Weights of a small image classifier.
Training: soap at rate 0.0049, 10900 steps, batches of 64, held-out accuracy 99%.
Rows from block 7 of a small image classifier, named by matrix and row number. Rows with one number belong to one channel. Each number is 500 + 25 x the weight over its row's rms, rounded and kept within 0 to 999. All counts start at 0. Numbers have three digits each.
After each channel's rows are labels from the 100 images, of 14976, where the channel reaches its highest value: "responds to" is what is common among them; "peak at" is the part of the image that holds the peak. Only what is clearly more common there than usual is listed. The data: short English words printed on busy colour backdrops. In brackets: how many of the 100.
# convs0: first 3x3 conv (model.blocks.7.convs.0.weight, 192x192x3x3, standardized in use, each kernel summed), inputs 0-95
# convs1: second 3x3 conv (model.blocks.7.convs.1.weight, 192x192x3x3, standardized in use, transposed, each kernel summed), outputs 0-95

convs0.129:486530454524504502489446471474517484475503519542477492511508481486432525482487501511528492533493532517443552503527466492508513526495513465522514532509491503517500476488555511412499480568495479458523510506521513499517498520490462470504494483533512472549491504549504493530501482463496487504
convs1.129:527526485486490504470490495502475507456506496469503506517491515480462479464488518534566448508498539527499472504495469481523543507520471526509498502485521473494487486487480493503508536516527509471455521491465480527526515456488487541516514466524508464510495529471529530457521542490438508525
responds to: first letter capital (99)
peak at: centre (63)

convs0.158:509464493464489487527517528512508491467481471449501500492473518475499463493491516481535485481483496518527490509511505519480482549522480497533521506494526505503505523521506470491457513486494488508450514474508510516478512524502467464523521515542513508492475488485449491496500436485464464520
convs1.158:491516516498503514499510493493499527458519510514457491458497437504441539538521486510520484480499491477478492443504452520500490470521508471517528505510452526498492530473497490512539471485541494499522514517475496500516464478489431484424516470488520533478476473536475532489492516489526475502
responds to: first letter capital (86)
peak at: centre (58)

convs0.98:487508483495487482489493446526489498468504437501500500515505464546517470504473508475491468512510518463503545435473477495512500467501503502469500522486472561496514493521517511473507581550518479519512456480485492467507512460491526499545488500499465497474524502526451498531470507537498477472
convs1.98:468487494532503524511499492514518526447496505489505523504506514500503513520481501571521495523524527533523480506496504474509502465558557460452457513494524519522501471521524503473471489481480481503512502472484492496468524524495512492515487489479543512506481494473487509487494476499524523541
responds to: capitals (100)
peak at: centre (51)

convs0.176:509485519510493507500513475528499513448471463497496479526472469489514477555553504470482509502488501484464496465558539526521489524497492549509504512484503493513466507516500511494538484498411499509474498509500504467518530487470531464481483518524487487514523493515472484530498494524529472500
convs1.176:465525518551530462528504538508532519512503504457467506517465513492522534495498470492488508523546530509519474485467476478527474517491474465499481429468459451488456445518496531485551506500506471523474533490489525524510463478508528493476502471491507478499503497524505520508518544490540493500
responds to: grey ink (27)
peak at: top left (39); middle left (36)

convs0.17:498511509485490521499488499464487479472464477479526493540508484470518436509495467496454528483527544513530502506493504565510463539525493511494495516518482495470541473524518495486478488511503492487521498525522563482426537430551501464513512491511490463450481528510476455500525494508521491518
convs1.17:488521483470515524531471484519552508461509485458467502588501510491515496510544533527490519526470454500493468510505489499474491525497520477520504440472488477503603500460511476509482495503492487508463514487493521522516464518455478508505472484475533498483498488534490461501480503484475485488
responds to: the letter o (64)
peak at: centre (40)

convs0.159:540520501508527526534539494539485527523541483413446482471466520504544508522430501497574529500453548477479496491491488509473480515509500484492525459528499528503550473504475478506524488537504481488471519484527496484487489465500483486516475505459478494506517511499451515515513502531498464514
convs1.159:473464473488475461496498508490514584530493503521487522487496503526536528467471492519494525512503505493514497470483516476481456499484483481499507411518486490516523490539546448476519500497474474511512498478502484511480472487535524535519504495500531501512457501473485500516465495541492552467
responds to: first letter capital (93)
peak at: middle left (42); top left (35)

convs0.105:527485516555525476513511490520526506453481493461485500523551508474497505512479490506519498502463537470459525504469520531492485525518514538506487459530571509514496475505495474525464511507515478509523570518475538512522500503504489495511521503518496495536514508477455477512494486496530500529
convs1.105:520505495523511474517485537475506519525509500525545516522488468496519514509486496463502521470483519539490502525486476501474555477551513519524515469519486512530489515521463451528497457489478491476471484503474512516482516504508569496540494470516489458528482489473499521501476472499531538535
responds to: the letter a (63)
peak at: centre (64)

convs0.15:507468534541516498524489511546498434517499490540504507472500528481560517520476465542514494510483467537507467488480527515486495529526518475472518528524561498496456514496520547474490512516516503529536517501502553572530510516517487507499504502510513481482547488498516487495532515515486559498
convs1.15:482515488507497487489502486461509475527536487475554503467440537488592494500466541522543433495524517547542487518497455506491491556495500509516485489465458485515466499494504523486511526460508503518464517499535486491493507555469525517524477513524516489470500508527486507481517501458498528491
responds to: the letter h (39)
peak at: middle left (26)

convs0.125:541551469469508474470470524472549471502531500534529548509464485470506487478471501510534471499458500468522516516550478485516514523527500525500498540512519576497470498484495485460518502486495551513465454518452513459523480517509507455505514485511526479545469488488542556517471461483530505529
convs1.125:456524491505471531503520516494523527455536449488516530475481532505486505523513515525552481515518535504491483504521468482496512500513471497482507481464532496422494509488494484567517516544477509520483500501471491474540514523485506514504503529530503457489450439501467513442521491511478515521
responds to: small letters (92); the letter i (54)
peak at: top centre (27)

convs0.14:497490496453481483524519505490508476524509509459483510514530480497522488509490570510520482489503512514515508520529484537498503465452556478481502505499554518442478490501534543522478486518488512479524444549544504481526510480443519479524476538544501494502484523491480517520508467456479485535
convs1.14:495487470521506481495501528475502500520485455503497479508512445515516526516500529492534486498513517515496484510529528530452501511520475488509481481469526529450505464471509508443482489510516530488484471516503490521503458531490527473534480508491501486478489516488520467469488531473489501523
responds to: first letter capital (83)
peak at: middle left (44); top left (40)

convs0.39:531519508466467477531509488446517527486506486480483516471483495496500502490474528515504518473508510503446477500499517524460498496503491515511520475495515485437501525498508549495427485481472474454487505511515489484527463522456501519513515540537458506493537487477488485517496507504571520498
convs1.39:513498485483496527461434530440503517540535481523521516512526499485470540533498471500525511520457548534506500499475505493529481494515511530511480536568512526482489492506497472451514473493512515494519502501527509493500546510480457523473521516526540551505529500474522546461506551532519500507
responds to: the letter i (49)
peak at: middle left (44)

convs0.166:503478505516482509508544479506466514477491460472458511513515510488564438541483536505530531478438499483502475508519494524501500489475517504525544491499513486475490502458472496476534471485516508475485506478482505488476494458471517455515501570494484524519542504470511464534477461484464522511
convs1.166:480536500530520527497474498496497486488525501521466529460495514499504510487483448492554510503502513504493510450490488462475508475504536450440493465507537472534474510501457493488522515502531522514511504488482551475482526542509535531518454517491515510517526503554500543499495507490531484483
responds to: the letter y (73); first letter capital (68)
peak at: middle right (38)

convs0.130:471480483490489497489515518471505533514499503506525502439485487479521484528475492514537507468479529447485466532468518573514519552444455534516520505474478542515459515473494465475467481508485501463525476516504491494492480550495485488518551476476498505542490492497516493514528503479491452502
convs1.130:507518528518491513521556530540505507568492490499474438511460474503492534503486480528503503502539494500492498492465468490499453492485482465472414492470510523513548557469447499544501485502501439483499474523481504495511464501500496506515509503510516501502530505474516532544475472491477500496
responds to: small letters (60)
peak at: centre (26)

convs0.119:501488511524502534507503518478507510512551526529501511492505480524497515529521579522525496509506530509476501533505528516470493454543516502476459479508489521453496484494509519475487486486470513528462487543532519541509514510509498459508475496538476455478499544534483460536532531486504535478
convs1.119:472459496492485490492539492565446489521472488546507525489470547514518502461496469499476477472503474500471471500508469534501516476530510492506494500503486511477502522483486463529517502471497519497507489485519477502474466529501440482493537487490494477529469509487461531499494494493467494494
responds to: small letters (100); the letter s (41)
peak at: middle left (31); centre (26)

convs0.114:439528472515456503517476515546470504522475518495468511540558493438506469514489548486474487493466503517486516543531504489491504497509496503520520531494527499493501470514508484488472487500516502518473546521517521444503551499558492528519523490510524513492487509538515497556514508499501471480
convs1.114:525494499516451502509498483489477459492473505443482478516505507540452500463485471481518424466505446463473508460485513516484523527482468483488516503505489494513491513480483542508542493498483506492505486520502496639471474518511503478514565481480478454506499529505471507463537492493485503480
responds to: first letter capital (100)
peak at: middle left (51)

convs0.135:493470485534466543496515528504518448542551491494470485514522496495500519535502464518522510522491549502521541521512495508501539455509504521481484467526500515500487468522498432470567490485518510498465505520484532489497497487526528480512519498496499476496509500543527510530501489535505505470
convs1.135:497433500496451518454489491513462506482457509508482486501514502515479493500487512492454488488472470483481439481512500521496513470528541558519492545505516522471473501466503579490520512520486521536539465516473542509499526463439479496480531502490475547470503531505439529504495460517488467504
responds to: capitals (100)
peak at: centre (32); middle left (25)

convs0.152:526544478508476479482448497455486499493493526496507533452481523524519521493501509520516499468504481559538492531517525493537515529503529494474512471492490506471479478550497508484472497528510490500494495515498515525455508522507516506526466518509498482502505565478509477478501500479440492495
convs1.152:496460520461491527503566517486546526502532517537544504479519486485494520504513492492461467433471478490494503515497492517474529490516464578534529531512532517511544534472504464498480517513496533506483506495517506495537520510483485534526501504492496468490495485498516500489468486441492556518
responds to: small letters (86)
peak at: top left (44); top centre (26)

convs0.18:528515499506499492489493517518523489512555501518486511509508486513499479460508529490508512453477500474464471511505561504529531495469498492515465532493524507499507488514482556465507541493474532503493559517511509486542489510501557494557504533497505486501468505481484535539517481443518508485
convs1.18:511500509500465473503553507495497524477527496540521481516475520497515520503457533496529498479455497499488501482538525506542532479481512485530497521524504523483516558538548508535445526501455465496506475526526550438493468469506527466510543499472484497499492475514494450482476552513481528466
responds to: small letters (100); the letter p (34); the letter g (33)
peak at: middle left (50); top left (40)

convs0.20:486501543475475488504484469495502494478481518516522525468511481451444507531538538487506509503569487490496484485512482500503495510522481474467516492511519478552498511482530442507479496482536514495484474546486528477515457513504496502503524539512507495535504528477475526528503494548489521517
convs1.20:513468528527508497487512507513534483487534484460493529503498478508487503476497471492453511507452530490495511506488522500533522506479508542536552521516512497514497492511529481495493469508519475496428500483534488491508508501468512519475484537518486499525517441486525531481484507530474475473
responds to: first letter capital (90)
peak at: centre (32)

convs0.29:531508506468468524503494498457489521496540546465523528492499495510502499469522532496481480461521471493488472516510517526491514478488502500483505515505496549488534514509513543512444459500538518469473481488509490491519521449478515502493498538521488486492430536516538496502488520483540457517
convs1.29:491509485532484524501500470511525493515506515458451478497455497520506491498534527481522536536491522522535534490516512496488529570466492475520511498493476497499476519498469520505514522482551497490492514510490527477484471509529497505489510505499493525520500506508475448488476513452495465502
responds to: first letter capital (100)
peak at: middle left (63)

convs0.115:516523472518519521453502454490521525514505499464509517514515510515478494480448516477522469532494484541530474506502515535464457494535516451503506546530510513496497510534492501519442499498508487475513494539474501552496513491472512510484467483536486504463527502572475546516481488470476446512
convs1.115:462515521467507514491463530514507516490467454512470459473481452474495553491485507490475482484493500507510534539524500509489497516485514523490496532468519490482541527473487480512465435478493474459468544467533489493468463510544516507477484512548465457536506493495549482528522454498504532492
responds to: capitals (99)
peak at: centre (39); bottom centre (34)

convs0.9:500525475490475438514510487533468531499472516514510545512517487503535498478522481522491513504520472493511526517503515492503509511485525481520490529517524468478474507506497471507576485504483482491526496515507520511494524481458449476501534452498461556536495503477489501470495485534458444530
convs1.9:501498517516537500510495497474510522556495471506442505524495524497507519530486475510495480500468493516481509435526499495504465485418445512477517514457501496476528467512493476504502540504505497503513474500521521495474502497519534520517474483542495518508508519498471486523505507490529519511
responds to: capitals (64)
peak at: centre (32)

convs0.64:513513489476474517522469494458501554532488516517517507512496519534527486527506477485563465484501503482543489521497516455529494503502519518502511473520503519492455479527512494524459495502500520503494530509519504485516489477518528487546497470468475502472507460478449486469448461513499508481
convs1.64:503475522513502503530525501496538420512507571524511503490465519505511497471470482491550473464490469508534519508515482496521479490498479490490502528528481519494502484466496489498527461509531506509524507485472512466519485480493506537489484465490509507520494527489495522490525482502511510516
responds to: the letter p (33)
peak at: bottom centre (32); centre (31)

convs0.48:503533533531522471477474520504535472484532492488502512507548517502516491520531522519480543486484555515484473440506569549511543480495485493531507462506492504511553545557523499523492476529502478495500475497510535537499486468458495478536524497504489504491532520538502484480497516470501440520
convs1.48:501504480492468505500507546492514538481471500492553519513501475545499497523520501479483510515519497511467514558478481500505515490497506544472516489486489566532521505488512510482499521518466516515486515544516469539474458492519524496491482519502517556513526498533510538555561518495519529558
responds to: small letters (100)
peak at: bottom left (56); middle left (38)

convs0.108:481455444477487487485490512500493472516509498490483486543503482504487474508493487490522486480509490506512495517544551523478490501492479460541465516497528517507504523485524464496527498494481516498466513529480559500548523513538552507492465521593476529527481507569478524522521477472527534463
convs1.108:484469505461459530446483503521475521456474468494521493540486523485533448481510482486478486466513487532516462479491495543477533523507488513508513517478521490471517485530500498487522515502488490505491551503534487487473452464485509502511483485491520504485502480520530483545473488506480524538
responds to: the letter l (48)
peak at: middle left (40)

convs0.99:505497505513516479511473505492504503484523493433529516485484496528491490434509528441526489514511505511482507460455467511498515509465516522556485476494521512530551517537472516503470503514497512520516522499516522519511489455506478540549509517502529512540474481510511516512471502524485510464
convs1.99:479491514504506533512472487504521470496502513446477505499525503499479491504478562450501485460467468478500493515493519501499518538516532531484459513491456543491516496511507488532532492508582481503518519526503532527530528477503488461470487470501478481486516511512501510514477502456533507513
responds to: first letter capital (100)
peak at: centre (53); top centre (33)